From a checkpoint of a small contrastive image-text model.
Model: 4.37M parameters, 48-pixel images, encoder arch resnet_bottleneck, encoder norm groupnorm, encoder activation mish, encoder depths [2, 2, 6, 2], text encoder layers 12.
Data: trained on simulated fluorescence microscopy of cells, 97500 training examples, 49.4 epochs.
Rows from block 5 of the text encoder of a small contrastive image-text model, named by matrix and row number. Rows with one number belong to one neuron. Each number is 200 + 30 x the weight over its row's rms, rounded and kept within 0 to 999. All counts start at 0.
After each neuron's rows are labels from the 100 texts, of 14848, where the neuron reaches its highest value: "fires on" is the input token at the peak. Only what is clearly more common there than usual is listed. The data: simulated fluorescence microscopy of cells. In brackets: how many of the 100.
# fc1: MLP up (text_encoder.blocks.5.mlp.fc1.weight, 256x128), inputs 0-127
# fc2: MLP down (text_encoder.blocks.5.mlp.fc2.weight, 128x256, transposed), outputs 0-127

fc1.94,201,189,99,182,219,210,206,182,243,194,266,229,181,211,220,138,166,184,234,196,238,224,150,193,205,235,199,190,175,270,197,242,183,230,246,226,167,198,197,224,240,241,198,224,186,187,220,154,217,167,199,172,129,221,194,208,228,182,193,207,199,179,212,189,225,185,204,190,176,237,226,258,192,236,183,186,202,180,193,219,176,176,187,249,230,157,206,184,190,196,216,244,205,229,163,194,159,199,176,173,204,123,196,186,168,180,237,186,170,160,155,207,157,148,257,188,203,180,248,217,209,206,234,216,194,179,245,159
fc2.94,209,174,228,169,219,208,205,218,192,238,190,195,199,180,205,130,201,233,215,188,175,208,184,266,200,244,152,204,262,224,217,234,233,232,217,186,245,177,206,190,201,232,176,208,211,202,181,174,205,196,254,215,173,209,167,184,252,158,172,207,181,208,177,192,251,203,202,211,227,246,169,161,237,195,199,181,255,231,222,219,253,231,240,139,200,244,201,153,189,170,238,212,174,251,207,193,228,214,168,209,220,213,262,179,178,168,184,256,115,136,206,180,213,263,165,199,186,211,194,233,200,160,225,203,215,182,177,227
fires on: "n" (44); "s" (36); "d" (20)

fc1.195,206,231,207,220,179,206,197,241,192,253,242,250,235,202,217,220,192,254,178,241,182,219,204,209,218,225,172,183,162,200,220,159,178,172,222,208,227,166,251,226,173,224,164,207,204,178,189,235,238,211,195,193,223,160,214,236,152,152,258,208,201,194,273,216,155,191,192,256,214,188,196,249,192,250,145,227,203,155,212,230,191,211,187,179,171,227,153,217,215,223,204,241,207,181,234,188,212,195,277,222,153,249,239,185,254,145,177,227,201,204,251,183,152,203,193,216,189,205,200,213,221,219,234,162,149,183,202,158
fc2.195,202,229,250,201,190,248,196,180,140,152,171,162,206,240,200,228,167,170,225,216,204,206,215,184,210,201,233,182,226,202,213,258,183,220,266,180,174,222,202,166,242,152,172,190,269,176,167,214,128,170,207,160,186,220,199,145,164,179,196,187,196,176,169,243,238,204,191,203,163,265,206,210,230,208,193,199,233,229,221,178,247,221,189,183,192,171,226,152,182,194,222,205,236,244,204,217,186,166,219,207,219,158,247,126,213,212,158,201,204,199,199,209,219,160,268,187,208,209,130,197,186,211,185,214,260,217,205,225
fires on: "n" (73); "e" (27)

fc1.37,241,218,252,220,156,181,188,207,231,191,147,184,239,199,189,235,232,230,160,193,219,189,268,180,173,116,219,230,225,163,204,198,198,176,242,163,188,195,170,217,179,235,163,223,177,179,186,251,275,218,210,216,250,183,219,184,174,186,235,215,186,209,177,265,196,225,212,229,163,189,190,174,239,169,162,208,168,222,219,169,230,240,207,160,187,235,212,230,206,219,178,174,184,200,237,203,246,149,204,226,226,219,169,205,131,233,169,205,235,216,208,199,206,229,217,230,183,215,228,269,210,249,182,245,212,164,189,210
fc2.37,246,222,165,213,242,202,221,209,187,164,213,203,193,201,163,262,186,184,215,196,197,145,193,218,172,169,205,211,165,180,175,165,146,184,216,204,197,235,179,189,193,206,218,212,198,261,187,195,181,230,164,218,194,223,261,218,203,199,190,208,160,227,214,264,150,179,228,162,189,193,168,228,222,236,218,177,171,226,185,213,205,181,209,234,219,234,196,236,239,236,129,189,196,186,211,221,215,159,186,227,216,204,137,209,165,200,145,176,222,301,205,180,264,162,258,215,242,222,211,167,243,268,230,198,186,209,195,207
fires on: "r" (100)

fc1.158,238,203,244,182,220,203,164,246,186,185,204,221,200,224,182,213,215,195,208,149,251,182,198,180,149,169,158,166,262,221,269,204,157,145,212,195,252,199,180,183,138,236,166,220,200,136,197,224,184,168,198,196,211,197,165,238,188,200,194,194,209,157,204,214,208,243,172,184,241,188,241,192,227,199,177,228,153,210,193,199,207,129,187,177,209,159,223,217,206,191,239,208,199,171,186,188,243,188,204,218,188,177,201,197,241,177,207,183,194,183,178,240,129,196,203,163,240,218,107,191,211,219,235,147,204,175,270,185
fc2.158,252,144,177,194,191,203,176,210,214,221,195,155,199,243,226,160,195,173,272,173,168,173,192,166,235,227,234,179,197,191,193,166,248,198,259,205,182,205,206,231,198,229,205,229,221,201,170,174,204,128,182,185,185,182,216,185,223,152,182,231,155,169,217,207,217,176,186,195,172,148,171,176,163,226,185,161,216,222,150,225,215,228,177,177,220,225,126,181,233,230,140,234,181,250,227,240,182,212,198,206,196,201,238,261,239,253,171,220,214,214,210,214,233,195,171,198,209,233,229,194,192,251,169,193,159,149,227,150
fires on: "d" (100)

fc1.137,247,199,251,180,150,237,198,199,199,217,209,196,177,197,171,221,217,142,228,204,214,205,196,221,161,198,202,182,164,170,181,173,156,169,214,201,199,177,181,224,199,198,215,199,287,162,242,151,181,206,129,211,215,189,202,174,228,129,194,190,194,172,220,207,147,174,228,180,211,186,144,264,196,247,172,210,225,222,134,210,196,181,150,191,204,157,215,206,216,227,193,205,186,176,209,179,240,215,231,191,189,189,164,162,250,217,238,123,165,183,206,207,181,234,224,196,175,155,178,196,275,208,184,240,220,160,235,199
fc2.137,192,183,167,185,229,163,159,215,247,173,164,147,177,199,247,177,156,185,229,208,273,211,141,199,250,176,186,195,220,230,191,209,180,178,250,229,208,199,163,199,199,197,198,232,204,186,192,200,180,138,165,177,222,198,215,201,148,224,241,194,259,186,193,242,200,197,224,277,229,152,181,220,151,244,211,217,216,138,176,157,222,175,176,196,186,199,193,233,192,168,181,194,127,205,205,203,192,180,220,216,203,226,183,205,196,227,189,223,211,160,221,231,198,186,221,223,194,240,126,180,158,235,203,174,239,261,229,238
fires on: "d" (100)

fc1.145,254,196,209,261,191,241,173,98,158,204,177,224,206,183,201,208,222,170,188,183,182,192,196,227,172,249,212,148,240,213,200,239,182,188,192,202,246,216,233,202,176,239,187,197,194,161,213,183,186,165,171,200,215,204,148,204,182,185,162,223,215,203,198,163,194,144,191,194,224,238,206,227,230,232,208,261,179,271,207,235,215,195,124,197,190,154,188,208,235,145,211,199,199,222,253,218,175,202,207,190,237,210,206,213,204,255,219,175,218,201,215,183,212,251,269,196,199,195,192,225,232,217,282,185,202,159,222,160
fc2.145,163,232,221,158,193,189,248,160,168,213,177,221,233,243,144,227,213,218,207,156,153,226,224,236,171,256,163,208,204,178,209,205,216,165,166,254,149,193,163,152,201,204,201,202,231,242,187,208,209,248,206,203,193,230,161,220,248,194,196,159,196,191,189,227,235,209,210,154,149,192,187,206,221,156,207,151,213,169,189,189,196,215,207,207,224,201,166,197,236,234,243,177,179,214,162,148,180,256,189,200,187,236,202,224,195,139,176,174,225,244,247,204,242,119,189,157,166,260,213,206,191,250,231,211,204,206,218,193
fires on: "d" (85)

fc1.57,244,175,229,203,204,215,211,217,182,228,198,245,223,196,213,254,238,221,207,167,222,234,242,176,237,182,199,209,235,192,278,185,194,150,184,202,192,202,201,191,148,201,227,179,221,197,193,204,150,159,171,203,223,196,169,209,132,184,218,181,185,186,233,235,198,208,243,222,200,201,248,159,205,214,182,184,237,183,212,252,244,203,212,278,205,219,173,148,191,184,171,183,177,204,191,215,227,188,226,127,188,135,193,181,216,221,250,224,123,143,208,177,151,228,149,234,169,179,208,200,193,203,179,223,146,194,192,153
fc2.57,189,168,211,156,203,216,182,241,192,240,202,171,194,233,283,147,245,231,203,211,196,183,217,208,168,273,182,202,152,169,239,169,183,164,198,191,214,177,174,185,179,195,172,163,177,201,221,163,177,263,173,180,152,190,194,205,215,159,198,186,227,204,202,221,223,171,228,156,166,192,224,174,193,186,202,177,204,195,229,232,178,172,202,154,193,200,218,115,189,186,246,207,185,188,219,271,172,190,197,159,255,234,176,197,220,213,183,181,123,230,215,170,208,202,249,237,239,243,206,217,212,267,223,204,221,209,244,216
fires on: "d" (100)

fc1.13,246,192,215,210,118,224,185,202,219,161,189,147,177,202,191,205,210,201,261,241,221,205,202,214,255,126,236,206,187,211,194,146,127,157,198,227,180,220,239,270,230,186,252,215,183,221,170,192,180,185,177,211,220,174,219,204,150,145,272,206,209,181,223,152,226,202,195,211,193,193,221,187,178,205,239,193,171,168,183,211,235,223,201,196,175,257,183,199,225,164,220,169,202,207,224,177,235,186,187,223,210,230,224,126,177,211,175,187,156,164,203,219,184,195,219,243,185,186,222,157,183,167,149,215,188,179,243,179
fc2.13,212,187,160,160,228,164,218,207,182,163,160,176,205,201,261,234,156,192,195,153,188,189,160,191,222,194,166,214,189,225,190,180,153,218,283,224,151,221,146,143,185,212,180,195,166,135,216,220,190,155,154,232,209,194,202,178,206,194,238,160,209,222,229,241,180,183,241,210,255,198,250,188,164,223,199,218,244,207,218,213,236,141,204,170,225,194,225,205,214,194,201,217,197,214,187,203,177,194,179,173,188,185,167,192,163,226,211,209,133,205,207,207,224,216,216,280,220,226,138,213,228,271,209,181,243,225,196,228
fires on: "d" (100)

fc1.108,186,212,260,205,137,261,177,216,204,199,181,144,175,171,224,250,207,209,198,229,271,180,239,174,214,206,163,226,274,219,230,222,214,172,277,245,196,235,241,176,216,188,171,209,240,173,171,209,211,170,232,223,212,185,187,201,203,202,215,165,242,191,182,195,238,184,182,260,166,216,209,261,205,226,255,249,191,234,177,229,225,194,217,137,229,185,150,201,190,232,241,262,203,219,227,187,173,191,221,191,192,216,191,205,209,186,201,160,227,188,234,162,221,182,201,227,201,174,152,227,214,225,189,248,208,179,195,226
fc2.108,123,171,146,234,186,207,218,189,189,162,209,195,168,212,212,191,241,192,210,212,198,219,253,202,192,201,181,188,212,157,238,232,208,215,159,163,194,177,185,212,171,225,222,197,163,218,185,214,218,271,261,149,208,165,189,206,193,228,187,223,218,226,216,146,186,183,155,246,239,234,216,174,237,161,202,250,223,170,222,155,212,172,216,236,166,178,204,185,148,220,160,205,219,213,181,212,200,150,284,159,192,197,202,195,167,164,223,240,212,221,175,192,202,159,200,184,192,240,238,117,195,210,238,148,172,199,224,230
fires on: "n" (100)

fc1.248,221,179,256,232,185,183,186,189,204,194,195,201,267,193,241,203,235,263,194,185,235,191,246,214,201,241,193,224,283,172,284,193,170,197,240,162,217,216,191,179,197,187,166,220,178,223,202,209,179,147,205,245,215,184,212,198,189,196,221,195,242,240,194,194,224,176,176,282,161,256,238,214,218,180,169,239,187,198,181,195,211,176,201,214,159,202,179,200,135,165,226,227,170,228,187,231,162,195,200,199,218,234,157,191,221,240,180,226,237,232,242,224,246,219,197,233,183,243,169,176,192,266,237,245,201,189,195,215
fc2.248,108,198,202,177,194,190,198,246,197,159,195,184,209,190,249,222,249,258,182,244,170,204,206,221,185,215,111,183,197,183,286,222,181,165,150,194,179,191,235,201,199,194,174,213,191,197,199,213,186,246,249,175,204,157,239,190,201,184,206,203,221,195,213,208,174,179,188,220,144,223,225,172,214,164,188,243,210,191,158,214,180,223,251,232,138,220,200,204,128,203,166,192,193,188,206,218,175,174,191,210,222,249,180,250,204,195,176,206,172,213,233,158,205,188,214,225,115,189,229,210,219,271,198,193,171,203,193,175
fires on: "n" (74); "e" (26)

fc1.135,214,188,182,229,173,205,217,203,177,215,152,220,201,202,206,243,260,186,237,169,242,194,234,224,218,249,248,170,211,212,203,222,171,239,167,195,191,149,235,174,203,241,192,181,211,199,167,188,199,200,234,196,144,209,155,212,210,250,213,121,227,190,222,196,215,235,192,242,182,179,174,226,216,231,193,189,168,190,204,237,210,283,154,260,233,169,163,192,259,184,202,207,195,179,215,227,194,214,199,241,236,138,195,153,172,197,251,199,212,177,206,189,209,211,279,164,171,206,230,182,254,201,247,186,199,160,169,220
fc2.135,193,236,175,192,184,217,192,190,208,205,177,183,253,229,165,183,209,223,209,203,210,227,171,263,193,225,170,216,218,200,140,150,229,169,184,252,169,191,168,184,228,197,205,189,219,196,216,201,231,196,196,234,182,222,142,230,211,145,198,214,200,166,151,202,206,194,194,173,156,262,175,180,218,172,173,163,213,190,235,177,174,228,249,176,214,235,153,236,213,209,215,156,196,210,187,201,162,253,161,201,180,192,274,208,190,142,90,199,216,233,186,262,247,197,196,187,224,205,227,229,160,236,214,220,247,168,204,195
fires on: "d" (100)

fc1.224,236,203,190,235,158,212,185,245,203,128,267,217,191,189,288,230,232,270,199,212,190,186,180,184,208,202,220,160,212,189,207,172,195,232,250,201,201,198,242,152,221,176,182,192,158,248,197,186,249,186,186,182,155,198,175,226,159,207,214,157,243,206,214,207,258,208,205,186,207,209,133,220,227,221,197,263,244,246,188,198,221,144,171,172,198,203,207,258,200,280,241,194,216,204,205,241,162,173,202,205,198,228,190,192,196,170,179,214,191,233,208,229,159,207,196,205,237,202,175,210,204,190,177,163,216,162,247,205
fc2.224,161,185,244,208,193,131,195,189,218,156,180,241,258,185,204,214,218,175,175,188,204,187,206,244,177,204,146,212,226,214,199,157,229,175,186,173,204,205,169,186,214,211,233,180,255,209,253,196,212,269,225,200,221,219,217,183,245,173,108,206,181,217,194,219,180,183,185,204,211,209,160,200,242,220,196,195,185,183,160,216,207,247,210,214,181,214,188,193,205,159,201,160,166,154,152,171,206,229,212,214,180,257,304,253,196,180,187,176,154,185,211,208,206,218,240,166,190,203,191,178,193,259,225,262,187,237,162,193
fires on: "n" (100)